Rows from block 5 of a small image classifier, named by matrix and row number. Rows with one number within an expert belong to one neuron, the router's apart. Each number is 128 + 24 x the weight over its row's rms, rounded and kept within 0 to 255. All counts start at 0. Numbers have three digits each. After the name is the row's rms in percent of the matrix's.
After each expert's rows are labels from the 100 images, of 14848, where the router gives the expert most weight on average: "lies over" is the class under the peak. Only what is clearly more common there than usual is listed. The data: simulated grey scan slices of phantoms with and without marks. In brackets: how many of the 100, against the usual share in percent.
# router: slot weights (model.blocks.5.mlp.router.weight, 16x160, trained with AdamW), inputs 80-159
# up: expert up (model.blocks.5.mlp.up, 16x32x160), inputs 80-159
# down: expert down (model.blocks.5.mlp.down, 16x160x32, transposed), outputs 80-159

# expert 4
router.4 095:135118110189143107143140117088130151136161147139117103127126110143127121168127138087092120082133131164120094160113130151173145148110090091157119108093154109128117136153160131149143142145111165122111081141110111176122104122131100132123125140
up.10 097:136105143106136120159141148143031120109131135100104117132100128136077082102113143084140123146108139150115133102141115121166105141141162135138103118096133079168102147125112133173136100107106139126127142147129170153097120106096081126122125130
down.10 103:105180145138152129106111080108168122137113144112129152129126141123134140123100081133099145195155148127129142139094141110125127112133103145164137114137138160072128111130126188121164154130176119128126101125121102119130170086112141125135134130
up.11 117:114150118100109137127122121138106149115117156146165122118168136155117164150174135153095142093079110138109185121134118129123129105112122157132159113132163147156119105137112142121095126145098123086109130195156170182078128114082145135122145073
down.11 106:188133125137168147152087164160128147108166135106124133147111148109109150122095132129091076160191131134108135116123119094125129166121110121133093126140121187104120129112123173142154107107123138137126090151121129142107085109108119100125125141
up.12 099:118127142160167138150143124119109158144174070144137108151158131134108185115085100136105108094124082126162106118147143096119144114152139136154169134141110149103102167151139169130129126119133125118142122131182085140134111140122108114111145103
down.12 101:104125093116108114138107127118113109130151146141109118127121108151118107115151172114098120075143086123162139120156157119161119093130105161136144129129134085147144127113123122136164136179129112108116118138134114112128137132116156121134242133
up.13 091:111166121153143100125160119148127115139113154131153162156115119133090155153163121098129132125138120142114186112151109134136135134114109078096170122102129129123108127102098144139137114145145089127090118137089161108111093110138118061104119091
down.13 084:137126152141101147163122111117097092115101125118147118108142131101141120119117132085119094148098148134133108129121125125127137187138140137147152133148133185121167136101113161097153158122086142124115178150124122114133123167127158143131095144
up.14 073:133132111151141118087068084146114090145138101127137107136147108092118112175116121157107144110113178144102140112146143129120115136120115139111125093144099127112129123117095151135118109135117132107147117107117151119140180132101118171166095092
down.14 097:080127168124090117088134183099135191154121126167131122136108122136138104117146122140103055089099145125077136152089148158122105152098132143126115141155126138101103127146112089130128132156105133128121128161102148115159135165133133109135119134
lies over: air (100 vs 56.3)

# expert 8
router.8 102:153122117131127119133107091149134133161134117102171093152153120139143170101129108125133119078105095119095144114128160168152152129144142092085169112114136122126179112096141148109099163148178093143137117137141156131149102102092110113114075157
up.0 075:110081099102068122123105114139132130199144120084133071156162153102103149121116122142134111144169154139118124110107157116155133125115088134127148105135110129114157130125152171114127141129173132147144120162175125087142122109113141149102112116
down.0 088:097154109104126146077137157081136156127120149123106092112137130137147080128118110125122082155076137155144141133177110141124135127150130184158068132177123148132099134158135099125099141130106148133108153162103119108090171139113165145094046134
up.1 086:140139096141132127111160094126167118165119150095141056150163127137104120133129091100145140098163136108166151162165155150148130131177160115143160153164135185099150151146157154127125118145171131157132117144122147116096161133106123124132087154
down.1 109:118164115152121090165115093119146205149152151148135125111122135131117118141134138110144122230070144148112131133084116173112128133122125124124113120126101105150099096133112122125108116117116144130116172123089131130136124104103139106128099123
up.2 085:153128160130096114115142155180131140129135107129200142085074099142162118102068124136105103102120169173179095122168108140113093117162088165180145121097158135134151148127125101109173132123122148113146140141118148111100104133115135127108160137
down.2 080:147158115134141143134114123136149109129128129081090133140121132096138118140114124151132098210125119124136144153096148082086116130145120148101118170107117086126185128117139149136131129108159114122121128108110155147101138087167097134115078136
up.3 100:100131162123153102088117137134189142113125133124112180124083108151134178131113143129115131108092128131108083134132109110109143131135107136110106110086124137166164097100141089111134135104122139114132135174113097121111070137146112132131142116
down.3 110:168166173159143176147112153128116023135110139119129149118119115143110186145108126140134137135170118119113105148133129101083134088137095117138167152138135149133168120122122156137143140130139102141125125131117162131111105091121116135127154148
up.4 107:123136135164117120125125101168165108157152169137142094143158110110125143146140119125173182111138125084120135167158136135106139147130141071089125115101140128127147112127139155157157138145175097139100148108122169157148162115121142140174126084
down.4 084:111135129148090095156140130125110184120163140141178127113117095162122141109120145170094110127128111122123110152150089147116147177138139135129166121128133146104094113117131075080150162139111110145145119136150123119116082156143099112143124134
lies over: organ (57 vs 17.6)

# expert 2
router.2 096:104122141132153137129150094122131148093133136142138163115122152097097155132142092164092124106124141141122145144149115091158082161135172155138151160161122148122136124122120116100121106133084165171150099149154121112094175162162142118129126173
up.10 113:097117117115070135139132125117108133107126133152153111100148146100119129111115136141137158154115095127099159146171144087116128119094135129070135144139141128103121164130095121166132174129137128079128115091126195118166159143113093128120157106
down.10 129:127114119113053134167157133132135042123118138138154124086118102125139097130145160156088141129129081112131150144153104084096133124154114141110147125154144141057103112097126102132164140111102117121132166122130109133131140136094143137124138132
up.11 085:140138088089125111157143139114173179105143162153145120149159109162126143124156112161130119123130136092144175089098104126114111124163136186150094132095139152104129130154124125118114113126151165148106134149117147145140119179117132137119089148
down.11 083:120144137153165169127105094164114142143134159091118136142114150113135126147115134084128133196107185131122150131136102180087157111154077076161173090123150173125123108139111130102099125117128128131118157106123148114144124104143101103102130127
up.12 097:120115138070092113133122150182149119091117155163151144131125145140145104139137121107124126116110102130078080164118145151098125127114109138102092138123097105119129151118137170130117149140120106131114130117130151170095137086111116107120122109
down.12 101:143109106116178180133110116075135095163136103163101115141143139140137120105105146107148078082157126129148102100131185157145125124127159163164116135115154092152092158165145145126115138138141141121153103126145089116118116156134108137130093131
up.13 087:124117126167130131138134128098076133151097084101139118134178139106106187139088111118146122098152111149164140140211128166159104134129112139142162118130083114097125150098168152151134118119134093135143156096169138156159149118118087096143129118
down.13 096:121142138118176133100108137115144166162168134137058103140124115140129125144145146156083104026111171128118126109103138088135120130129129135151088164152133099145124093106128101094153123164142129132116090154133148118146077134132160115154156116
up.14 108:095129121104093140149114089114058119140100172126140088095135103102139137112140120147148154135103118126094154156161143113094167124116162091074141135133144161118143152114100152161153130122132130099120136114155165128171131152122133174154158111
down.14 095:093128128136142145111112106146100109116129179122162087114118135125133121133140091126102134120113095142180127130168151056126136122143145132150191145104136134146128108121135117123147124158094121120134194150155160135149171100104097136104176123
lies over: soft tissue (73 vs 17.2)

# expert 7
router.7 115:130101123123135107081169157141101159095151111121148121124149098183121132139114133171120158095127112142148119129132107196137133133177138090158137083155161149170102136133143157149141145123149133115130130117098152147099124177089114152078122078
up.0 100:154170131114118149135131119154147149129099185101119107102101157164164085117171146152106140140111111137091118140139125150123146159138150114087152154127149142137177104096181130120198118137113084138159136149118150148126154129110177136084088124
down.0 099:121134098117121123134123125119115142131171190148157068124126122129103146116171133115106119195118129137092139103147108164105137123142158138128125094152118164131137124122120094103183105118142113096115150096170108115139147137095111118127105129
up.1 113:137113104154165118134118129139111181136167123095100122177132094158107102162093111126159136118160119106162159134105146141151171125129159157156147127159075079115104142153104187174126116124164145140134175089148125168173136140087102139094143097
down.1 106:142122101167111149123143112096080152137141161095137088102122135130121107114135176067136155099136100117135126120161143119156124111129127114135116111099151151173127134099133114115114141126174129112120100120140127140140161155119132157126189130
up.2 103:108133106119166150161135121148127134109169135121121134159145114099135137142170145061087134119135122112104133133079140142143148123120133087149173128144153161138121130135116145114097101130085151096128127130181138129117141161124118084139174118
down.2 102:142115115131117152136163159146106073121176163124142112126144137108115141137113180097152094091112141124112113095116144122132117137126129090135125150103127122165147094114128149092122118121117104137140017159152140132128102157162124127140144128
up.3 094:141166078116087149140140125162109166136164136114147099142118161098128106116094139117144109122115121153116149155050112111101116114178139108154127114164124139105125148129116116126156162143138112101106156122096135141112118112112117095145149131
down.3 090:121136152126093138098134112122130074113097199153085129142127165137124075130162113116086117147115125121137138115147108084126109176129100107126117137111178133127124124135124131099147109130159115110117108149142159169109055161131160119127081124
up.4 111:119132103084141100086139131121114148157123138126080100136113139122120094153082139175159110127124167172106161112103135100117093101137171132091134147147115118162129116125106143159135145124158124096167136200150141125104159128113113159112115144
down.4 108:150120134138100114100173142152131072153135138111122108155147131113156087087149103090079075152031134138146122145131143126125108137133134134106111123085136152140126099129115113113149141138151093122124141138130149123116137155172129135137119132
lies over: soft tissue (64 vs 17.2)

# expert 15
router.15 092:107160129147187116165140093132160168124162132121115124116144088124101174172112094115134145103144101118122138155151138126175119115123160144108155091105080129155157149098134106135120118152147135098172143132135085168126159081089100087119128138
up.0 109:120126121179132111146140137143093177139140119134164095148156126122128147138073119121116105083115105138163157107165148130163103136089117163143118108105112088123127105137178099145149120145135104155152150132110127149162123166113118135155093111
down.0 103:132147122097127153108131147107129098083096121112083151131119105118141184124125139143148112122126162127160131147167125092156128152130181108139155156149116140128132127120112116147082144146092134140153086142162158098089124113149116131143135124
up.1 099:116135135110160151145107125118173160138112135142124136102097088135123160159169099135102152149111149100129138129161105136092124119097141137143148125144165125094121117129123119124153094100102116116145144106163129130100148146140135110083161105
down.1 096:141109127117151102143139164093106150153135134160113083151125132100118099100141132116092094065163106133159135093164149166162133136129124121125098131108116153174112116095138141149159154183150107121136087130138156122126127170116152153119119135
up.2 099:154121143195111120128108132138080145164130119139137111133093129139112097117135099155165111145118147129127168116140125144157118148103105099111155060141154151105097167146129142210114100124147104165135134135093119115147147094110134142113114122
down.2 088:119140123177110099078152121081138159129110137099124093096120152131080133116115115118196133128134120135123128129158124167116135167147160086131169121148136146144146137143125117140125104162153105125138109138159116127114132122120140164134131140
up.3 085:112127126139116126146145132127133151127135140138101092122144149120141107081129128120125105059099114158132103113121131160154071118140106157157103126148136156112132111130159102153128176131083119111125116148135130127119125121124114125119132090
down.3 095:104133142104123130114121144143181130136105123103088151114137133145149168138145145124147112170158173129120142132075100088059131129127087110138158162127078109100172149154137140076085147147105156147133135112090126112070121121189137112103090140
up.4 117:138101136076149139133154164119139166129154160125123117140103129113168084115146140167127090105085187141129122113102065110156120159115152129177141093162140176115136093116135125056142100125107127148135137199153126110115101153141132121138135139
down.4 124:136107136139162139160138155138104096136176061130126148173136114094151142118100115109127117152083148122131105132054140093124123130123138115097157138111138084159132142114106135103130118108106159129156131143139113138162121133166092126124157127
lies over: soft tissue (99 vs 17.2)

# expert 11
router.11 098:162133184136174104136121157114177149090091134147151146124172120163128171174155147099131149140122107090135090139135116110132146126113142147165089116091145152159122163113137166118128091086117112104132131119107121125132129132140136139121116148
up.0 085:124121156099093128159147129117105114124109152112159110088118109167115183110140125120094121135153147087212126143150179088118106139107115150126075136111122125102117125133135080126105139136161164107140149113108129105112123147127102117132174120
down.0 102:116097122140136097102133102135159095134127140115175074143141146155102099118159163129105096126115109126127104132133112156183114138128099095102126135151146147143108193170141147124093112127102138135133136165190120135094156131115133149114108144
up.1 078:174123114123115163099124104152165152133125134156141085123160131170161130153117117138119142137098100134144118151154126138167166128137118147199093138124174179145111114105122143098162111125136127095124166133135113105108103105104133103135142099
down.1 078:088143128116110072124151127151086126143164143131117090143122171100107140140135114150132072101067147125127143118151165143125113121135143129119163126150065148155132153149116123140207132135156122121140137141138157139169124143112120151136111149
up.2 091:161105142147119149099110144146102097167121145110168117109141111078143128112103134114131145104107122099050085083128120145107124106122121134162160096135150137113140141097101165130118121093135119103130088097134097101169161115150152102139121149
down.2 080:126091136160122121162123114113126080154137068125098081105155150089104180139131111086116151154158169139151112102141121174111127137132119102110087135131142135087095139140145145131164124118132112137161126121122107098112156116081129148173110124
up.3 122:111125109126156148133121103145124120169122123095097072130186122089130144128160111086153214120143117113092174106131109131113168101138145084130150114113140109134141096156084138131092139155151118150111147070158119171089131126095131138108158108
down.3 104:132183119147166096140100143138093146160141149138129096158119105116147132115115145158171120125177164130165101112061163119130109118146116127130171121092108135178152111136117096055179175116149117148151088104113124122138080130132172149124076122
up.4 113:153118120156167107122133114141113165138162160145122081146105128123123133173135138127111129122125128128138118158146124131166184148110111127150169103136132142114114081141147124116100117136152122120123134142123151124083149118124128127111120117
down.4 089:103142112143143110091155140143130125109139163160129125129124121146153099119121137154112121130129119131157145129128155149130123101118105107113130116124137133178100147151144102123120141157133127105104093129105139110125131124105224116110177123
lies over: lung or cavity (50 vs 6.3); organ (48 vs 17.6)

# expert 6
router.6 105:149086119143095128136141081073117118117097126112129114085162087101102137150167100086165163134117142095116114114181118147139125167132130188143119126119182155141101132138151132158127109109146134117143103126106127104124117162105150170090133122
up.0 095:148171139159085131099114110195157098145132159165138073129146131130085081115109103147138113065142140136184113127095137122131106104130119125122098152092078127148131102157146129149151139140066125129126117123129110120123143121116114121124181130
down.0 096:152156127136103119121136092088088088139099136129106121118110115140128151100117115115167124208130097110162155119096126152087140144127146102152141149098090137073165126116101104155153148098126140146136125102126142129121122158138124130136068123
up.1 087:117112113103155119118077150080110166181110113150116137125111074126167143159149106105106158146161129107135102114140110147109180183100075123106139119132125147110117128126105141105092097134132132142113129108129152139151148159145146167088082104
down.1 078:115126150155110087156134098190114093082138091138167094118113154136143134120121108125144081145134111144149115174139156143113118109132127143140124139145120139135092171104130128101125167133148144133126144081140144132126135122130101134137143119
up.2 092:112093116153154140159150150110147145122147067087084115118136127137144104190097136123144102116139163100124090129129105113157104138100151121134164131112115068173098091115133123162137139096154133089158129122138113107184177140116112153103134111
down.2 092:111143094146072172121150113179135135115127157103118096147099154130136087164170094135156118135123113128164119124089111154141124111141095104145139125074118115156166111107107142115163122125158107120140135137142139123103136134117139106093044140
up.3 092:142158103119138126132112150100100108123132106099138159147146122086141125147115142109115176155108138135098120150131135134110153118127161096119175116170134079128108141143119155154170137110209101090122153096120154154157156135129145153164135139
down.3 089:133121130115124130144124146137105140117171116161154093103133116124120147125124090175149113123144186152151117103133155136132071147108085132182184089123138164111152146116124149100119140144106095125125170127140119118125164175143130141103084084
up.4 090:157138140132105127107163107186077091083131151164141151115093112127104120116159135152121130109116097130102102152175149136113091139114148125140143146134138122142121103091202097151147102159124117098100144119141160116119165146109113166108149133
down.4 089:087116108129112154113120125150176155147123129108149126097115121114116125127137157186143094102138141137102129135150137191163118120104085132105133127178099171118128117113127143129121093137128116133106101106130178120152089124107154128120143151
lies over: organ (53 vs 17.6); bone (45 vs 2.4)

# expert 12
router.12 099:117154116106141134149157099103159165115124117117172146134136110181142155108142094143125113088127136138110090178127146108116099143124118116142087168104142148148084174116114140152119163112119115085104117089128154125147141166150140136161089154
up.0 088:146123121109137102123143110091149133122137091091136120179148138100143178127099135169142142100189141151109092101100162122124098132166152111152104116119092125149140107139120164133132160149135136177119128093137119141124112149123136127171098162
down.0 104:102114122124110134085131091164178160126099167090071090128123117139128117147146095141121099165102113096112125182134140163098116144132119144121099088135149175091158109111142104153154138127130109124132115117110134142109134140081123153116109119
up.1 096:149129135147145154108145094083119124116120125091133096139160100148120159096162120118134160105130108137126133125143114151132119144154121079114131160122135106153148135144130089132139121141126084158097097176120117128107149109125140155162102160
down.1 100:132094133112154099123123126132141145164091144118101127115128142111085142154147139195170109113118168117143131125081120160133112138126118136108124137110083084073157070116141090169149142151120113147134140142117141131159120149081116110108159125
up.2 115:112119111155150118131155086116167153156136106137148089131137118166117168166134122136134136118168102101141131184105163089124159125103159128127114137137129126107091149157125131149078117126129171150120124066145112142119142140126138151137115110
down.2 101:122113085144117151161133131106102087135150143079168131096131121127105078132138149066115158172149140135136115106189138105109131178133139118139190114137113125140110116136104130111131099153106088119136140123139135106102160124112107123117141113
up.3 098:176152135091107140126100112105126097119118147131138124136148139102159151106167119159130176121137136133099132202109107125122122115124129089136084127130121180134084130100099155132129095122148117083140128074112142108139144146145128110150149146
down.3 099:094111102123062137120139087114086152108125114171184108095103132131116093098153100152120141155104091126099126163188147097119139176126159156112139152162118127097100121142147130140118117131145114129121127122125169127118150125112127144139075126
up.4 123:132150128080152106169114091167095105125141104175126168120085114121115157121147118122132116132135078165127150136076157115170157109100105105130132146118103102138108141101123116134178107140087132122155138178142092123126083148125119100120147136
down.4 106:141117116127116106188143096122066123135190156193159115127121116125126142119151146126127105106122122140126128118128100057153145157129144107148097155146119141135101092100115134106202119114123140121120108120144122104155049151142096143150105115
lies over: air (100 vs 56.3)

# expert 0
router.0 101:124135157164113130103112121145103127094148149176142120083145137159115118128158111147081105112121127120174128136158137127111120145079106123121086144103151148126094114128161113115146106121099129109115092097156140124142166178132128121134148107
up.0 077:121153115127131095116138106148106149129143148156116105122136106129119082130129106129101129136119119089111124117155125120137151126124131143148106142156157104109082144101117121122127085112112099090123074130140169109118116089107111114146083112
down.0 097:166145143140149132099134155143117123137137111153179121159136118137122111108118101088153052127090158119154112162105154132144110134155119118115142137100115132151120115146152097097127127149117145143109133139094126108108110179157120151129129138
up.1 105:116146129109072164112150129132091146110103097151171132121125125157153098124131127092142123100094144138144109135082149108140134131141084112188142122143159146119098142128121088116061121160127104116145126107120098126116095159126136115122146087
down.1 116:130099114139150151126124134119111088135157085112145128126113148110110140147110097126103194180184083140134147121123097159139138118149146109100134143140120091139108176160115158098096117152151154127131150134151106123100144103144173128154146139
up.2 126:143121136124111135117128083143158166152105153168128096092105116117119138127127137160130096093106094149109127178188124124114141145093103093109159151117114175127107122114157138110099140146111128158125110140107178089109151122155142123110105138
down.2 102:106152153152111123167150131147122134125148149099116143103116112126113150156131115156083167167148105144120173141117114074075135101130165147143196142112118118095119131121105103127128142113123109106158137122155105141159151151105092101139128099
up.3 118:125151113149096122130158128115107135138109149115136088130106145131116105122149146141140159137141096118173108170159122119119168139142113104101160156163197178113116118104167105124144124110166084141127153118102168140117114119089154123121114123
down.3 103:111140138144139066183111103159120164150138155076139107136131143118151110101117141109131111224128147152115120104046124142142129101116156096105152126149116094171152144095120118130183147106110117104136157114116110113137148104140099135140146124
up.4 085:173156150097115143137136116151143117118107144149097115116101159134106129124156148143105092127139103180098097169128131118117103129135124103130101174133113168110139100133134111118138116133092123142124120068132124124121125125170131084159174150
down.4 116:093162113132097131158136140146124099130111089146121113133140137134138116128116132098103144124101068119125150159104196077132144106132126105098123126138161089082123173124138131151123156136140129110136139123127158125158171119139118131113084142
lies over: soft tissue (41 vs 17.2)

# expert 3
router.3 101:140138103101130123080113137063114110151109160115115075110125157113151094114136144175115162082101173137108132116152088164158114152154131136139159120130133128115147090117135131083110105145130099130119137117109124131112147142119128163133080105
up.0 099:102157105127175095101151119122097137123192146096134137132149105119140143093121111147141109156145134124140154110114101098093079115098136139123145118090152117184123158143108129131157128117147126131109119159100121135111108176136138123123108091
down.0 096:148142115133141118202149173132114139107163134080144134164135135157127081146117129118142111129102176138164120109120124086147091109123152101104130136114118120185154124141117104134154140070151131130141172121119155128126105129154127138143067134
up.1 095:112118061118104133106133110125129107140179171126125090103130146119102080130165081174094163112092140121117122132141125151130119141131130127130137112149206127124163073141090119115116134134123094088098143149128155123115159163121198163130096093
down.1 089:147121138167109126140118125125149073121099132181129110136138126120133146115140155086115140123142070127093125144163113105131138090110155134065120119118108126140119186128163142189164113142105116129128113128131128149125103090142108149142231128
up.2 107:109132140133070087136104174109134159125119111147154137120094142171162120105091118109128122135080136159128098131084144131137138094116094148126135076098144135149088079104100072120114156140092113117132164158082102126126106110111105087105131126
down.2 102:116115118114181128131136160147151077107154116101087179183124116125115122151137159123137152064187151133111128167137103099163138162134169132183123094152132122115124117103147117143163097162129132122140098129132134109170138144092139128151194119
up.3 095:095123155130137146138101136102128120137077123111138139130119148144151170110115085072135157135115134135125118148139142112175156118103128126109143143136113141135161151104082135106086133148129133144188109130157108103122139085118095121115126158
down.3 116:112121110138113113171144153130065174142168103152166106137146124130153124119133128103112117105143135131143146105083117139170124147163091144176105088143152132121091135143113096122127156122147115118118118124125147125130086126117100139132095140
up.4 100:125128118109131133120134090087115118079136121130165103115135076113160175116114121147111115087127135149111115139161130105153139136122192127150137116164084146135116132110164153116161087101129140166152132121161164158130121129140111137151083114
down.4 101:157127133152125116078162118123126168188126151105142118136099115164105105164104119200105120123136110149141151129139127190171109087151093134103123139100128113113108128116102106138108139153150115126129097152149102120141111132093126152104135150
lies over: air (92 vs 56.3)

# expert 1
router.1 102:101098110140085117107110083140122165141100142119122114088124141138125136105140147147134155146111121136147132170114171140130110108138093115115106155080153124135090147139084154154148132123113184137130106129082135079112159100142154124102124130
up.0 088:145141118077153134091111120124117092111095173167123106153162195089109133131139136140123113147120160154104124182128145113119110131121111101095126152118177163097123113142123126152115170140070136108111137161109190133134140111175138124157130171
down.0 080:141106153128155110125127108120096153144107100162105097122123124127135150117127105160082149142093152122177144142135150092105143111128115144121128123091121116081117115159137110180116162155118135129103185156162157114113186184071137154126121122
up.1 103:130104096111115140127125133152121144127177168150133140109112226149135109159124131150165118116135151161175139137120125133161134164117141147168096136133116145107143102108174125102115085135116178132130134120115139120125104129144140138173131121
down.1 085:120145122173147117158136148070122171115155124138214140127111098136119180167115096128113113122150155142133121117134147143094092120131098123137146147105109085106104161140127129118156103111134120115117102138120082117136100110149117149153137123
up.2 106:114191109110130126149104132144133085113150133136147180129141104123133212128134125103148116132143117124132118139115138139106142103111130092175107160109131132132141103124164095117189120142117149138112102094125074147130077118137153084144147152
down.2 107:176158132130085171135124147080110125128176138164161123118122135157127171156106164118157112112138125156107120093109106086095119114130111126156117130108098131138136114121140142115159124115121133126112097142136135125114072140157104134141064118
up.3 141:113129160166078109136178119124092117157122150136157108135138117141137093111194140102134157120113145077115151175174154105150139133101140118133171125149195154149099129142135123111062121112137124111076134096143166135138162158101117120134141127
down.3 110:128142139131135095149181124130064124109159172100170103100131115113096107127115159153147117123142115138163141126135117143112136134124187093056176142109103114151117152127092120067104128072119096136128139129138124142125141110137166122147134130
up.4 112:117145125143109113127089087110139138149107153126176062150132146167146115101147111143112152122145108130180137126115155133163125135119088120131143144121158168104079113121144127116137140143124088108112127116129129131119128143097149111091139108
down.4 108:111125136149100138150136124153079145121136145095123115132120129139119106140106118124109125099133097141113158115141118125125109108123138119078134100097104123111148135100120085129193137100118111122115124143144180123136156158141063149139090114
lies over: air (100 vs 56.3)

# expert 10
router.10 086:117145168151091139121129131136140134107116086141131168099113093152144174122140163083131130117113089098148084129123091092113110145136092127134133114052095130155155128109112144112109159129094132142146130093165151149109095156148093108116159131
up.0 092:111161137080182165122138124077135084122138164161082141159123088066109175113115151117153116129126125116072116117108097104093140122144137124153126110149135145161141126106107149102090118114119140132123106155128126122141140110155132102126149122
down.0 091:134153132099113155152119106123101223099145160101145130084123125084123157133110133147090130149080146137144184126135143117080143147121128117155186127115115136104169094160116109072172102124147151134142059109115097113114101104128153119124103130
up.1 083:142167160134110118177129147134162127148122142166140152147097126163142165156110146153188118150118133150119122138092160125142119120122108117124109122132115111139102136105188146130123116128162126150131145082082109120132127077114076109109150153
down.1 093:090156127122112113107119120154089060116113112137117117115134101139125115126114109131115117155135137149125152104160163126129135144120113096121153172089123133139131139138125110125142137117070139147133126140122103132139109140187133113160097122
up.2 102:145128133086137127103119151119124140113128158160140156096089096094128159171119095150139128110143160154167149148154106084153103141127128161133096090163028151092122153126123123148135092135118161149116141151103153104108110159142110118108099113
down.2 102:160097102151079141076147089140114094105144132168154119115110148130116121135130151170141106137129109146149125094170163164089134142124112140140101153115156081125139144144118136140103083088147109120132106144122119122156101152151133148112062098
up.3 086:140127160120143166147191151181155190104134160138117114124139134130120125146107131130131090102119109123151132127116129104134130112123147129112105132129071154111132134115116114109114150115116127177152106129134145144164152142128168128135112149
down.3 089:151108133151138126169100119151165128120153112091099151157120135134133147156122152139081151214151146116122133126119137160151116099134171128169143179144136137128162090130120134120102121145113156127114111150138128142104185063112100144132081128
up.4 098:141132139074179174170138127093109102119122123195085124174149146116100172113135117108078123153154088142167139097119128128130125099120161140134102154099120116169120164108136103114103096158111126133138121124158145108159095127140112105147157135
down.4 090:156130147132076114087153135113116151136133146116165108101128120136118127165147147116145149140076147133103133188125141102090151121146097154089113098152161196123121065111120111135128138139153091119121096132123174125136161105115124110131081111
lies over: organ (100 vs 17.6)

# expert 9
router.9 097:106134090147137151116139099147149166132126145118098091149110118140118085168131128159123082148124148105138100174125153133142096143128130090075137142170117152126130105105158103136108111106142124152135115118128176162145175104127097136158066140
up.10 103:162143126155139183160121130117115123118116129142119075124146154103131097100080103135132139143155107136178091128164126113155123110154137163125154138062143162157146111117144148149229105120145107111142108161111108120145129131112111135119177148
down.10 108:131157119127161111096108163180127114131158173088100108140129142117089134142145117153085148141150146146124179141131093125148125096141127107129100150138140139074125097109137104136196120099099132131117143133121147146119139141122142109144127136
up.11 081:108151131111147093153133149111130119122176103105103166141094105135150194186117138145106118107132138133132099145095144111108118092149127148156095122124105149139145118106131114120168133132129126095137165173153139142123075122155095115131142124
down.11 095:174156153114137137102100212131143073129157138133102142182110140132123181162118138146142110063168133138138127119113099125116119112144107090088098149098128153162178123124116128168163154099143112128115137138099124123108094117161131125114063136
up.12 079:125123159097151143093105125082086140111126117110100173154154127118133099084102119156133105100110144156105126111171089152154071134125122148133117101117090119137091124142126115112159115155103118132142133129122113144160121149100153164122136113
down.12 100:193144138145110125074106117168145128144095150122107139129126121105121121130080140133134096067147131129104139141110123138110105068132108126127070116130116145083134152141138150184161141110151124117135110135123137095109146098135129142122154140
up.13 075:143142171142143113146117180146167108124100116118191141141156132139175146107159123141161089137100159102166127127119103148122137117117118162122141099172126112152152120129154075087174154117098099144137163127104110119120117132119118147116129127
down.13 086:175104124133101136129131110146173093134142187121135135134133139143148085118129148110090086110127180138125134149143141069121103137126115104107101146121136149103110126145121174140148123125140107138150115130132141131080090151135082140153047105
up.14 090:129128160119123123124143133157154108123088125146147095096078141177127123139169099093136090164136110121151108148159179146148143103138121149105136138154127088125145122147148088131139123129150120100144149077123086103127150097112097108144122095
down.14 080:120137133148136133152165128146139109107169108086090171148116146111132134105095128129091132153166141127147140122073145090141121098110127118146143141089131143119108113120121156134183127128129134136138068137125088163130118129161101132117075132
lies over: soft tissue (92 vs 17.2)